config.toml
blocks_per_level = 3
attention = false
muon_scale = "original"
nesterov = true
Rows from block 4 of a small spectrogram enhancement model, named by matrix and row number. Rows with one number belong to one channel. Each number is 128 + 32 x the weight over its row's rms, rounded and kept within 0 to 255. All counts start at 0. Numbers have three digits each.
Before each channel's rows are labels from the 100 clips, of 14976, where the channel reaches its highest value: "top examples" is what is common among them. Only what is clearly more common there than usual is listed. The data: synthesised imitations of 52 everyday sounds, one a clip. In brackets: how many of the 100, against the usual share in percent.
# convs0: first 3x3 conv (model.enc.1.1.convs.0.weight, 64x64x3x3, each kernel summed), inputs 0-63
# convs1: second 3x3 conv (model.enc.1.1.convs.1.weight, 64x64x3x3, transposed, each kernel summed), outputs 0-63

top examples: household (87 vs 19); door slam (28 vs 1.7)
convs0.20:133159124160103154233138159089133128143092115090220147135149110119136101118108107107161094132099178128111117161125187139157184116100129142168134133141174143079151128094132130169171193136135167
convs1.20:077131177107193081102107089137121075125151139121111125159112152128134133121085085180157150166094083112177111154164116064104060138160149108137128106127164114095103094198157094135126091155126081

top examples: white noise (35 vs 12.2)
convs0.60:146153138132084103110084181152140130124151158141180135133140155183141146153168094108136121136145119138069086129170080191088116117124177115147117143127112147149097149121101182092072231104160089
convs1.60:141144078143172119160138074101152146093126147125058131065118069115129132114108139142103104093113163134212147191091159111163132200141090098147143162140149126119152093113146125146143116158164200

top examples: text has "noise" (50 vs 24.5)
convs0.5:149106138135069164197059135087118097146106126142194095104095113130147099091086099127121130166101110121108096162115134100159146157168155152095131135089179196088170108159130116143187112076151154
convs1.5:134208150164185136127204120160114083112135162188094163093185150158118162102182128139134152120159155113137144163102121143126141121078128126114135145142072107180144133059091117132183161159128108

top examples: household (70 vs 19); knocking (29 vs 1.9); door slam (25 vs 1.7)
convs0.12:112075085110199155121128134149177113117167085177161119206136121095092106077154153140101155107061187131081131163134119054133127155092164145127108147122116104129130139163105105118168109156163155
convs1.12:151153141158093034113137138116062145128081162080135096067132138136156126138165094113125070150179082109112128094143160158131157110144069136183155097162130148127134111095135116167092128105100062

top examples: white noise (41 vs 12.2); signals (29 vs 11.5)
convs0.59:119148154119156103117106121124074103065172159131143121098161095167119108129088132113171094127181135135099124058137127169102124113111126123066051078140113126122146141045114164130142150158201168
convs1.59:099103106167092120151135126126124154146122137151107163148140161139113178134134114108128178135105095117165074248073133078130083156136167087149143147152142114085099130130135145129128214101094076

top examples: whistle (40 vs 1.9); signals (40 vs 11.5)
convs0.0:148111120132093158106066140138146131255098140135174142170154119145098131088099116167153176143164125149140124132143119098156159163126115112133093113099087150202134110084173163124155101180117139
convs1.0:179154137176172197168173149116109063063096165119085126168087146109146102095163143075135105137090170149119123132128115139091115088125137138180159126170163107079164132176104142130168148126154098

top examples: laser zap (49 vs 1.9); machines and effects (49 vs 21.5)
convs0.31:108082126111078142133124144144083129113138057112164117060129139088144060157156108102165120172087159142157169115146137139125166101096135114172142109109143127096163178121119174209164083140120188
convs1.31:132103129090142106169108157129215084117130200150117136138099103133115170105110148151068142113152146102091105137149177118136054102193102133094122157178136124108113072136112101070072139125141096

top examples: nature (46 vs 13.7); speech (25 vs 1.9)
convs0.7:135092132107058155078078076127162131130119164118145099210126154083106112104112082114096134112127157139090151188102100160091120128081139162101096157121043127144157182127114109109146121178119104
convs1.7:090148132151158080193187181159086129145133086147134159135123108174142171105141231109163086120121135175150126149117189121145124160144146095157127132081133145136099067152110164103176151132131144

top examples: animals (41 vs 15.5)
convs0.39:173096184113138095167123157207131098096141082132153133168174135147142133122119091120111110145116100169133108135191117173181127133189174160115154167176146098093158123200154112172117129110115084
convs1.39:101145072180161141114126122041136163154156182146132153069130135100148119147157154158130167095152136108116126122109152117107124138083075133193143122078096125197119115100102146109149178115188185

top examples: household (92 vs 19); glass breaking (68 vs 2)
convs0.24:105118082144133140143032083052108103104112147132150129136150120109103140080127079116112094133105173167115114048142146162142126113125079118115150119164108151087150135071145130122176140205114166
convs1.24:125186160089160117114167185164192133181140066137203131149104132172150099128119125123125108131120135107207177171085098125126131127145160149156140126096163149135120145160088131156114215126122130

top examples: ball bouncing (28 vs 2)
convs0.9:154151161160168161135158112168106171131200144142168106129160107133147124142160104142111074159113076075129164125159152106158187122184150205112145150178179102185098112114091158135130090112121114
convs1.9:044142090101148090155165057099136092145065131107099144109099141106137132132125163181104105102128143154103091126112074128137144140065117085167112094058070115098166114149161082116132140114146105

top examples: household (83 vs 19); door slam (50 vs 1.7)
convs0.15:175139123110244104136199168127131121149114099150107122120149098131141122117075134117080143159172161180193166128110169092131178158122155151121134125172146145128137124073143155082104095145141091
convs1.15:074112164091104121139067099129071112130131152105181121150139156136104147147119118101102148120113059115058056100106094141095147079116097142134104147055082119123104178199133105142149116108106147

top examples: thin (high-pass) (46 vs 12.2); vacuum cleaner (31 vs 1.8)
convs0.50:152125094093112152097199096144109139119144103090143117131103111142164149144120193120137115126143136101113116145150150131141179167148107154130118096117049045162098122210156153171101090109098202
convs1.50:098112162132133119171163140121121142161107143154158158153145141097117086173145088134106144115118098117153131096137111189132119060122177087145124159111220216081132138071081093104166144105111094

top examples: bird chirping (33 vs 1.9); water drop (27 vs 1.7)
convs0.21:123081103076131132122189159104141130103121110106183111189131085130104180175128148163113063098111115139089156121157120165178165200119093144220117101106124116134122110141147147146155155151176131
convs1.21:159133174112090134103151100132077072123148109156115108149152140139099137115122133138126082148124135160208086204101158100130202118090155116039129120091128061149109129112131160172128157094117155

top examples: nature (48 vs 13.7); pink noise (34 vs 12.3); wind (32 vs 2)
convs0.32:137143127171126118143074112122128153044153175140094183138123080164135148131089140131114105134129096199192110136164084185127107182156087087174097138153138140132151100159151117090094087089130098
convs1.32:116113108080172110052156192154174123185104103137166071146122175132158120127192137124114140124135175086076131107119137105136119076076090108041163115121086145129140155128103131138148155129127131

top examples: signals (29 vs 11.5); whistle (27 vs 1.9)
convs0.6:143126129153138130155038149158121140155167222170123141094124066127098111141149154175115122108128108118130130122114121141095109086147085130110120170117117185131104114147206159142099185086092071
convs1.6:125179146130097152081220129149068095085054119114117150138110207142117117084113158112166082145157114170117160160138101110114097104091141111174146099134119067146133116101065121125146134131122148

top examples: signals (30 vs 11.5)
convs0.11:083176135116126106136185077090120116141152099096100131128162097082146143198155161184088109093169202151128171122113137085119139134175116123131126096092157090113138101187143055138131107088135106
convs1.11:181075136114095118121128192160121120081131178147124101111077126135067111119076147095168096099106095091147160101145159150132176121051144089124092115148115142130152113093101157120097051159155087

top examples: animals (38 vs 15.5)
convs0.28:102149158144106115169114170121152110151180103102125128176147176160124130154121123113118141130109060079118079117063079094147161108104133083179187125103169158170160146103097143115179049112116112
convs1.28:148132128073109151117136126112137135126097121148161120078092081100130079105141160110180102122106182109124188055183180170086159112140116168130066117167068092135147185123108092164107129114107134

top examples: beeping (52 vs 1.8); bird chirping (36 vs 1.9)
convs0.17:130199148162099112178189107099074115112109146131192114119133135117171118175098093098162150139144091104061090167079147140162130105124168095158105173141147137103141114135126144162151218099131130
convs1.17:138093156085172126115120172149139104129130109096104178066099140159119116114139138114121094137078126101248162138201094163068123138133107117101149101112144167136135183125106133102069100128106140

top examples: signals (71 vs 11.5); church bell (65 vs 1.9)
convs0.4:145132107148093120167151122172158144255090130173170120101121108141130152123134159123104140119098118138130121137102121147191129112114102103089171131127099160141163090123128128142163165172136066
convs1.4:174182176148151179154165130169150081032137132169106138128077162083113123117101140143162118128158156156106151109123131119086124094167148172196102151082113116123092137121130139117121141107083196

top examples: beeping (38 vs 1.8); bird chirping (27 vs 1.9)
convs0.63:134096120068121112109182129136095119138087084126064097179124104147092165133087154155091065113126147140157126052119147169111164170131151126152149122117135102109105083167150168166141172118206156
convs1.63:150171079165148165149064130130124138089125175136123150056127150110177143070144145108145156104135131113117154225138108098179097154128073139145098081093054128109153111124123150105098129163117107

top examples: household (40 vs 19)
convs0.58:114174159143161137133072125124159104141130143129185133092125138131152095131223122156088170162087112119135108178133106144113149125040142131195081161123136157108158144170072110130092167080124127
convs1.58:136108080140137125116129159145123188094111126139095100156091140100129155088051148165152129098178166200095174165138156104180090168182069092165165114181117097113127131107164125097131121138161122

top examples: laser zap (75 vs 1.9); machines and effects (75 vs 21.5)
convs0.26:128126150097099164103065103133122109166144144106155135091127119083142071157193114132160123186193095059195121125077153181139081090126149157115139123131105100112128101143108167160172124092132168
convs1.26:123111171118098107158177145149159140103088123132112111161086143114121131111094134123085097101068178149051136196206103080071130153150125079148160135135132096104077116092142109134076114114122090

top examples: door slam (30 vs 1.7); glass breaking (25 vs 2)
convs0.41:157185148159093122198144131143129147115133110157074168155141167138135153098155163168077191132130144141077116119123078052101114110118070089153088145117108112135098099090109104177177089116110157
convs1.41:162099079111119154108191114107083157158178058084202123093137105098155093119066136070169071141130099152145115105121155131170158127153129127144144091183112114114150185158133168120126100111134131

top examples: signals (34 vs 11.5); car horn (28 vs 1.8)
convs0.36:186170165108150180156112114178120151115111052090095096145136133142122134117087123164165116077096134139187115110156114148100164131164152128130173088182119094102108130150191087116108082066124090
convs1.36:059089073118128062116137114079103144091129175157163188102104101146138142142157111058146121106150101063086154176153166107126115119092119110127119169106168105140120113100052148152158161136135141

top examples: group: nature (32 vs 13.7); thunder (31 vs 2.1); mains hum (31 vs 12.7)
convs0.27:109099082083046116139079112132117094083068084099156129146122140127144161163165163156145074120093119094142117110137089142188167128138078115102156137149093070146097146068106152131138143116065118
convs1.27:134166159161135153112102085132148161166100113177161126200172137112139101117131108062094160161165127149053142119146188077050124093088120133176128107126132132097158115184099123130094099145130107

top examples: household (87 vs 19); glass breaking (36 vs 2)
convs0.44:162149136160207153162207182145119093126056127117151151064133173156140164158108134146126119128108100108111089166155120136139146128147130146167152130134116171066078144160089132094154076114150080
convs1.44:107131115112109110180107075145151162170179121147127117164123113099161108097146116077087195128186175111072128040117141118107168132141120110124091119121121097179159152100174128147122160104051128

top examples: thin (high-pass) (42 vs 12.2); white noise (35 vs 12.2)
convs0.22:108138106139168127134201148125098142095154130149163137191105150198181138137085111118164144113156103127045070123141146146096173131202119120150194121143124070093120122119171113098124167133114134
convs1.22:125113157155068125123121120185128095135072133161129143047138108108123131156172153112138156136093123103222169152106091179143144113069083135130136144085148130180144139110072151168131126182099121

top examples: household (46 vs 19)
convs0.43:124114165170145142139187099128127186203132115149149157142140134138166149161120105116166124114163141148133121163076105111139147144183180138094224136152201120063139122151133122147175071137125143
convs1.43:158116080057125118186080175132114074092146118119120192126107114116161113116103181135071164156144129101095145090161174137095144121114081133136041145088097095188096155111123135102122132119124132

top examples: thin (high-pass) (38 vs 12.2); white noise (32 vs 12.2)
convs0.19:115195114170143158115168144105104087100103116131194171170103120166160130167113106104131154156103102104091099111162094151172151138149184131180184128120117097109103125096113178105106212080147110
convs1.19:130065140154135156144118078137097133152096131188108131035135114160099132124157164120124113095143153156229152186106158183104130139115045089080138147098141137140145131134111129134160122154123142

top examples: water drop (43 vs 1.7); ball bouncing (30 vs 2)
convs0.1:056139160105177112074171118110080169139142162070133106106152130074140103096149072129138097133107103077145152144160078130082129128115135134137146110216136120074149127117085105066116112134102099
convs1.1:191089098152091180194107101133149054144096131190087128194110109164101176144090140128068159106165137166118080116103136146134119100140109117110079142084127159153112123129146122150157169117131167

top examples: white noise (43 vs 12.2)
convs0.57:124164130129087098076159134066121093116160139133150153082098116196159096144063138114121108155146032164143081124110087179132116093126115161079124124122131146136177129116108152083155181084130119
convs1.57:102121156156142144129082119160138125126085131132112145123164107102092190087143112188134123071085212124156158169136100108091142151142125093228112068114140169123110106096154135155086126154147090

top examples: car passing (34 vs 2)
convs0.37:095125132123109113107097102138056184124127126159148092151168138126127140100225180168063145102150112130096107093168162150149111111068161101148127129088116054123153114113100138081074134108141126
convs1.37:146125123122194097104153097123205091166106148091105153155099116127125157140065111134203117162132155119112187162114081097136163116142132135106171145223108179112127098131187136149145142151131133

top examples: clipping (61 vs 8.4); text has "clipped" (61 vs 8.4); animals (45 vs 15.5)
convs0.25:169176187137114134144059103169099111136087193147101149170116186103102112159104119075155135160119135131105111130100153120101093117108182156112144129150110124117096099124061086143158158099159208
convs1.25:148097095082117163133160190089127113118165100148176085067103079128158091097188116166098095121154130102142149178127156161093152143144063136114079169097188110137148148122160177147113139167123107

top examples: white noise (66 vs 12.2)
convs0.56:145141144175086133137170150169117163191126139171121175170143167165196169143113087135108162114164097112076077119152128105156126135166176119122161145091135134092123088167099138096059173086110111
convs1.56:114141119134124082163076148113154126105132106095136139079133112100069142130133179143193127112117172112176196161083052154106191153112070103155143152158101129166157139085140133135161112174154158